{
  "dataset": "synthesised imitations of 52 everyday sounds, one a clip",
  "hop_length": 160,
  "codebook_size": 1024,
  "norm_position": "pre",
  "layer_scale_init": 0.1,
  "inner_norm": false,
  "width": 160,
  "residual_init": "none",
  "nesterov": true,
  "steps": 15600,
  "epochs": 102.2,
  "weight_decay": 0.09
}
Rows from block 5 of a small self-supervised audio encoder (BEST-RQ), named by matrix and row number. Rows with one number belong to one neuron. Each number is 500 + 25 x the weight over its row's rms, rounded and kept within 0 to 999. All counts start at 0. Numbers have three digits each.
After each neuron's rows are labels from the 100 clips, of 14848, where the neuron reaches its largest size: "loudest" is the band of the loudest frequency at the time of the peak. Only what is clearly more common there than usual is listed. The data: synthesised imitations of 52 everyday sounds, one a clip. In brackets: how many of the 100, against the usual share in percent.
# gate: MLP gate (model.blocks.5.mlp.gate.weight, 640x160), inputs 0-159
# fc1: MLP up (model.blocks.5.mlp.fc1.weight, 640x160), inputs 0-159
# fc2: MLP down (model.blocks.5.mlp.fc2.weight, 160x640, transposed), outputs 0-159

gate.518:467496545486509493511471473472476508528564512503485509459480477527496483472487493492463478501563499459532534538514474505501512502474477483454486496501508495496517482507456474467484483500500512524506552504473476470534500497470478525507468508511516459498487537492536512511524509468490462504538515509516499524512531519501504494570544494500467485528498460500521448503504502474511512540505470493502519509528477458529480444495506472473511502512484489487464473497493523458573482514541518
fc1.518:461513518499506488471534526488498518497518450544523534469495466476525489488480508476531488535556477504488509536519497448434492505510467475505497517504528498479511471510486476492513495488504483491493494490552496541480533459511510486463495523518575485529504498501538521497537525482504503454497459509509496581531514502490496500521503507462462504517507516517536486491534462511492521493499473491474471456504497461489503499489476483490495488498516497497447531471508513424497506471490464
fc2.518:480536499472463523512534536482519494504497537488506487482522472527512526491506480466517479503563477485562513456494488497483508478503558499520534476491486503530488489508495474515528523491463518524493490483472448496521504515470518490476497515506490493464470520477531502539515508526501536515535461493504502490504554549461507510501539477506451513509516532547518535485515525494498455506504540559503503509476495468519537496514498494472477537492506560491468517460514453505452473490501488
loudest: 4000 to 8000 Hz (42 vs 12.7); 2000 to 4000 Hz (30 vs 9.4)

gate.7:487493473509498493500526497461511491476506483491501520523463508557508508507505481510559503456529514519533516528524498509506476510495468496528503540512497499512510525497505529517502486435482492550476509472493483516452479511510475512488509469494461482478507491487507468470506542460461524559529490505535507502439469474517438504517506452514480493517527459474452517467486489479518516461472521465531479483544524481498554477516480510536468484513502509517487479478498522495459548495474502
fc1.7:502538489520499484508528520513471490503488500489473500551500481531488466552493525491450508514482512528528526519481538481517487504495525514519523509512505523452508542548495487493487466511493509548521506498550507506537508501521498522538503497480464502463497477471507467506481504502507570489515502520474444506522523501481457514500514480498537557525502489480450508434483507467522499526482522513473527491507537489478485481472490500525528488511471510518450483428516477497459449491513491
fc2.7:517562483486464524511470489519488540489515531513515522482511526533490518517503473503479531520503486484478508514496447506485518462483498521497510559433479525494493545531496484513458508509524519507478515505529487530462492521530534497511534501510513472528499524510524578506488476494498489463484514506499543497541520501465500469498515472503546493501500568535546513510531508495461536488489495548474526526475468547461537518510487491497493513502517501482495509546528498505522506480518537
loudest: 500 to 1000 Hz (37 vs 14.5); 1000 to 2000 Hz (36 vs 12.3)

gate.440:497480517462514550493494514467489460489474514523505481519512489501523500487463504494513504471529494476522462469500538558520493489496527524510453533500544495444518468533517470499486502442495507459490516546508531498493502537499506523514498474478513481523475525499502518480513483470561571508515504551528496508488497491479484494451490488478471441508510544504542494477506479500492459501472493480517529479474524477466479508551477507487518500505477512488514499462495485493550542483469478
fc1.440:483490502506542515508496506471483495511501450547502504527510473507501495475478482513518515494461484522503473448519449482499479492490516504468475563529525498489518502506510464501520518529479447475490510524501487496540488521534483481460458509551486518507505535530562509492503490499521518524480487517498506497484445467456493521464499460508489467524477510548512502541480492516497468469454472469472459482502529522464511523516542508479513506522520522517515534477532495512531539562489517
fc2.440:496533474468538510495513513507469522505494467529532476538485449494471490489445466499495479500522499519486491499561463502469495505495477519545489545502482488472499468515514492479476495488549456468503516536546526479514449508502496500496547492518488458514505522500526498449490497486521536464532508494519504501498474490508519511498510477487505469518466482510501576547497472558469515505519470509496473538516498465496492491492457475516447526530488481476526488497536530497468500532525505
loudest: 500 to 1000 Hz (34 vs 14.5); 250 to 500 Hz (26 vs 9.9)

gate.94:477457531509487490566489486526465516531487530495495499492465493503525507500542534509523495479490481517482472440521509551553497487583482488485512529498489493504457526466509491547500501496490470495473499486497480517491453496533543477475521473523503485488528503529504478484529514500497532498495491504505505499473485531516548515470512495507448506481450493525479494509485536527541554504494467474528509481492464487480534519510461521487550475488472511518505499479498452480511446507512486
fc1.94:499502528485483501501493486477504521499489467464509509484458502520488522529521464492504512491515502515498505488550511516518459520514516473500514494491508504516474561487519502536491470493492451482473519477493463490505470504512494501476470479500475492513498488471540474486454564525469494514507460434522524507472457514524534539491488540536502518465499508543474466537510553508472449496454457517498549513506465504467522491469468540528539506472482477462520511497524494495508459507537499
fc2.94:530525483483475544506517477493493463503505484506499527492549486499514484481493495484501517549473569480472542480457493551508499516542495519484448456502500499498537463528480463510506468501470506487502484529476495504517540460480522529480525470475510500492522494515516513528518496512503488458480504493504466482513528484490470496514505527485470472485466520470547506569530480451510517476491521510473466467485444507498486478526499481494446495493557523514483490500476529480499525448484483
loudest: 4000 to 8000 Hz (40 vs 12.7)

gate.63:563477497496481489499522513475529522505470498504501497537507513480506473449465550522495478489490462486489500494473486543508502521547509520490529489441474520506470509551497490494522495498495448466479485483447502489506456492469473492497513498518509504500524534535521480516461491522508497491449506526501521493470477517517477515426533484481501444502483499491508530452464480520474531515510506509507533476476490522503499555489505566492486489513460480471536510510492475533499521546508523
fc1.63:508459504537489453450454502469467506526548473475555521473499462490490466470568495516522507502549497520525512471494501505517520504505499531504487534509497572479540506475505498412529465519501503524519517523511492490467489499501537484485496487486549513518524494484486528485528523522523466476473514545542530491539505502479518504491480525471515487543507510526505493504492490481507497475479471490519470479501511483493490477513506526434502515497503499502510524525542511532520483469508521
fc2.63:503494487507483501517491490494500538517483547531564570480507514482479475505568508534487509511494511432486476528495455531501509478499511475478488535486486482531456522526502503529498490478518441518467490485519513463512461497467502429479487485512463471535523545496533503481474464485510481521506555491531483536474494494498499466484490483521478479495489528530523524476469529518489447490521502516469478504489533484531501486466499478504470477489493547481502505495510522465493501483503491
loudest: 500 to 1000 Hz (44 vs 14.5)

gate.424:504503527497502501515474522489495479502466522505543502521485508527519493455483485539497448459501515478467514474467497498530506508522498516476539522481501502470504521523421500472502492503533474486488518535521488577470494500508513526529530469490462521514498489523480466476521508525492485524480522453473530504505497505491483486510529551503531533485503509510537488482521528479504491455477472495473465511476486512556499493544486526480526525483436479552508534528515496495469508472461547
fc1.424:479523520464512496514471475462497470504499532474505502503493506410506487481521495518516473508500504518512531503495512523490511503483460531498493520511448519509515521476496445551503490503507495514523473421501457479482479489517459475479497468507486467504476544519543530545496475493449516510523530513485522478511495492499504473507498498503498491503516472476531564517529526488534494496503509506477502501515555512490527485498486516479527501544434482497552520494466499524527512559489473
fc2.424:525477509540534534527510473458506489505507481481519497501500522480512523523549520504502486522556488494479491487514466507472465474509491470470480499519475474472503522527473444486495518506523557479454514506484495505494522499539496467502532496520454472489471490523486472457510466467481488490522486526480461492483504516502498492499477555469555526534468465480486467501499490488507488470525467478467489496567496519523507510464514503503516490508530471472493471536509473439528512533440512
loudest: 500 to 1000 Hz (47 vs 14.5)

gate.351:497507515482519466508482453500536498517479525493516547483485498504485526516529489471491507506484428519489472508497488489504487513551503461538476522505513523475531529501459481485516472468499525549483486528497488480525498494506486439509469529491461452513505526488443556498538494554495538522523470511474488500471491459476502464527469520491470480490458469488467485496485526516506485469519449480484499448496486518540482500514460523486536489497525523503516484547474506481492531505506513
fc1.351:560485510491543491478522501518504492497519497493488470499496489507515502519484518515510532548521531532537492544536537535480491508494447491465486473541528517526474543503551506547476475506468508493471510508495492488491472477442511509505490469532502515486529478475529495539484462456534474528422502509498482509497504519538430507498540482488512503492518520473489496517516546490455487500544516550472548519488490486489484495508530479500508481490481499493461518509475525527494519508498479
fc2.351:530533496485514532471531485494492516527543433475530482484473492499499476507481465498457496524486541438502552500540507493465556464504484519503518527477465484519505469494505496487457492452434463528469512451526492481512449508472512463475440491499501499497487495487491506479493503498471528457487466504520529459542498501471506468500510521523527513510501507497493555523508533496489485507473509499513513517531482509508512508510501538506473484490457538511514524529526485475492488474474504
loudest: 500 to 1000 Hz (37 vs 14.5)

gate.124:490503454431479488498484489520461482514516451461503489500492436484447509476490519515442528447534533484493520502506549496503482508542460533470462492496487486535470456519507536486539500498504489502515518495500504487477499509533530530510500501501491487572503552478458485457502499506513501492516463488525528468510486514522482525473547509512497497493478465507522482501537508507450514477499515513503437516493510483471506508503527489509467523492497469509494501473487547503474536513504520
fc1.124:475491513495468492487529532524489464496472534494506552468514498476476488488511504479531495502540479509481471493464507504491482462493481447480475527482479501522511523465464487502494498537531523504498448517516496484501486497464464552533473503532477522462504514463485507558499502473500478474508483479535500490477502503494487561482537504502519513481515519488454497497499472551511517550455473515469496564477471509499513455536484501458543540551516499496503483475533519527480519489481483
fc2.124:480487475466488522482501485494468498439479520468500435500464511487501513502472494472524535474500499495538544571503512431496492561486527501496466536495495503483486477470519512486469468514493519490475492528496493457477469523520520528516472488532492482488559521441509517503501511502473526505523535513510466527548493508487457503504500515491477469503474494546496485491529464514516507489478505497465452492518454535490515472515541509502467480489502490474520496516476463524525466489477501
loudest: 1000 to 2000 Hz (45 vs 12.3); 500 to 1000 Hz (33 vs 14.5)

gate.350:488489492515482487483492517540538485532484511515465486500465517544471483538542566468528496500501478483506489511524493489498500513513477535508489488432487479493488512498489475486467492456514518482515487497457479501524505517529524498541521516468526472525522509471491513495518483489485511484548551474480473449494517519499499496563520530473494477488489522489503515509532500487475498485452484515476494528512503490523472437518529480500493447509483468556492490446487523472481518423483499
fc1.350:446501505518528471512473474523482470490540515520509503504501474485482504499497485502470508505497480548539476466513497538522496515510488490500523516473505524520490491529526523525470525492522508493504452513535521507457488492505505515462488533514489510430432504564496505522475516504493527466508468524489463513526482528509509467546500487486523499485486485487501497498462517469500510494527522538504559518469498497514498559543459475536518548519484467490482492440514435471510506516501516
fc2.350:490480512513466473550475507530503535515497484462487440458520564544531522472543502501490512513451495489490502483498504512517550459506476473503487488477478494483499504501517516492500496495489471539488463484511471484489507534552486507561466511447503488477527463507495498487523480501451498528463497516518457524558502463523526505541535469501482488490485464514476518520490467487497484560478508498531497531498520481507498470494541505549495511489512475510493524506501525473476489512503450
loudest: 1000 to 2000 Hz (35 vs 12.3); 500 to 1000 Hz (34 vs 14.5)

gate.510:478467504520528518501490481505508500516496501483517524514480484516477532513464477463490504457485479492482536487536507482471508481525527478466529516478561520503451470504486482541544511485456495487543462502472516503470513486525505479441498476548519530450509505506462493452518546529476489496496497474518493521509469504503498472490497498526492472475538470514557472470460492512436484525490554495478518496492489485461526482535501504465520506515519498531471511504499466465459516504522534
fc1.510:532474507541511498484497493466487472486514487472504508534515482473507575472518464518487508484503534518473507495476480490517525487530547462482484509506498501477489487554485473530531477493512498540532481544515489484494477526492502508479548508563519540473505544555481512501478517493464520504534496483489499512480466515575491509506550528507492483491523489473501536516487492516528459484471512444501524533496473491473581493514520485491512512457498498515489472508503486515466475517503503
fc2.510:495497442487497490499484519477506554550475475529509522497504495485512465492467551519542506516525480493545477524510506502531523514530502539553501523524457516524515501505504483488474501508524481501468546513507489472510514475494551485523513499451505504541505476501525515466507520450505527478465470500535502478506500492466477521455499463495509513495527538509436507517495531508508514508544515481481511501513460492536499555552465474486489508502432490527513493483497543526500494489539503
loudest: 1000 to 2000 Hz (40 vs 12.3)

gate.509:499517506499519519510500473482432494525491483513506508510505493484490486517438486463494519448531541484532483484465505547488509534458498493502492505520526459435496481503464486509473539489473518488429551488492486518477509471488503461496469470491514489487446511491484550520512494515478475521508450505540495490503445528488501504464529493467516539513514463545467521478462485478501495508526474522533483476497528485501542507504520530502480471494491495493500482505437514501490520509513478
fc1.509:521477493496511561521527466522492493480484514535524522487470506493547459554470463545493580506486472455523505490483544608453470507486512499509522491505507497469529433535541485512510509504526471481495481497518515490508483508480498502501485524464519503476499505469508468472497511501481503445506521461490521513481512475479483480522476513514507521523500509479526534513533456495472488502539514489467494525498509491487480489487512482518500505468471503525505523501511457497486526495504477
fc2.509:456502519513496484511526506509509495536521465508473464491480504515494503508463494488495505478517510499465541523535498492516534526462474511505494520511458509555530490493541491467493533492482517490467505513521553480517459538525485472434460508533481557501542470510514476489548476475507530466495529508462500526535501513495487519551491509516556474525485533491461517511518519530481527526538523531502520512456511495545451490495489513483501478524538511520485513499486517538515487506534526
loudest: 4000 to 8000 Hz (33 vs 12.7)

gate.376:494515492506541509535523483476464506538474501480523547510448463490534496494446506462534514527483490480536530535441496513489513476463566479513540504488495468499460502529498500495480501503514511529512524483528488499531503519506484537512489498500477470500464479517522515517541512559493496511512480475517506501485498473532489534494503440449474546536482446478444498461476466479502511538470525467488486513481482496519512475506528524491508520500501477519491513495489484463508498496542531
fc1.376:526501540571491495507513511479461484461538504468495481548485486503535499518514476470492487531524515485490534475521523466480479510487459536532509511548521496526526525522546499511498549493501465471506465489477494517522506480489511460475503565466479552462518487496487510527501467467522453469502491463466511513493505494499521492530518530496503512523497474479483494552507485525471504567486485534524474541500485511532515514451476496494466470480509528493493481512488503460536505494488508
fc2.376:454493490450530553491492513498542546507483504486507481462471472466490529527479465488481479534504507507455487481495479535537526489463503460475487467439516489458468499513505487483498501504501531490475515503507502465498502492503488508513466463530507473575480508461542519535509516502488517556499544490516521484459496512502492456499518505461493464507544511494482514488514466460513514473587522486491532499472524479498481510492463504530500525491513509521509513495500499500530481532491496
loudest: 4000 to 8000 Hz (50 vs 12.7)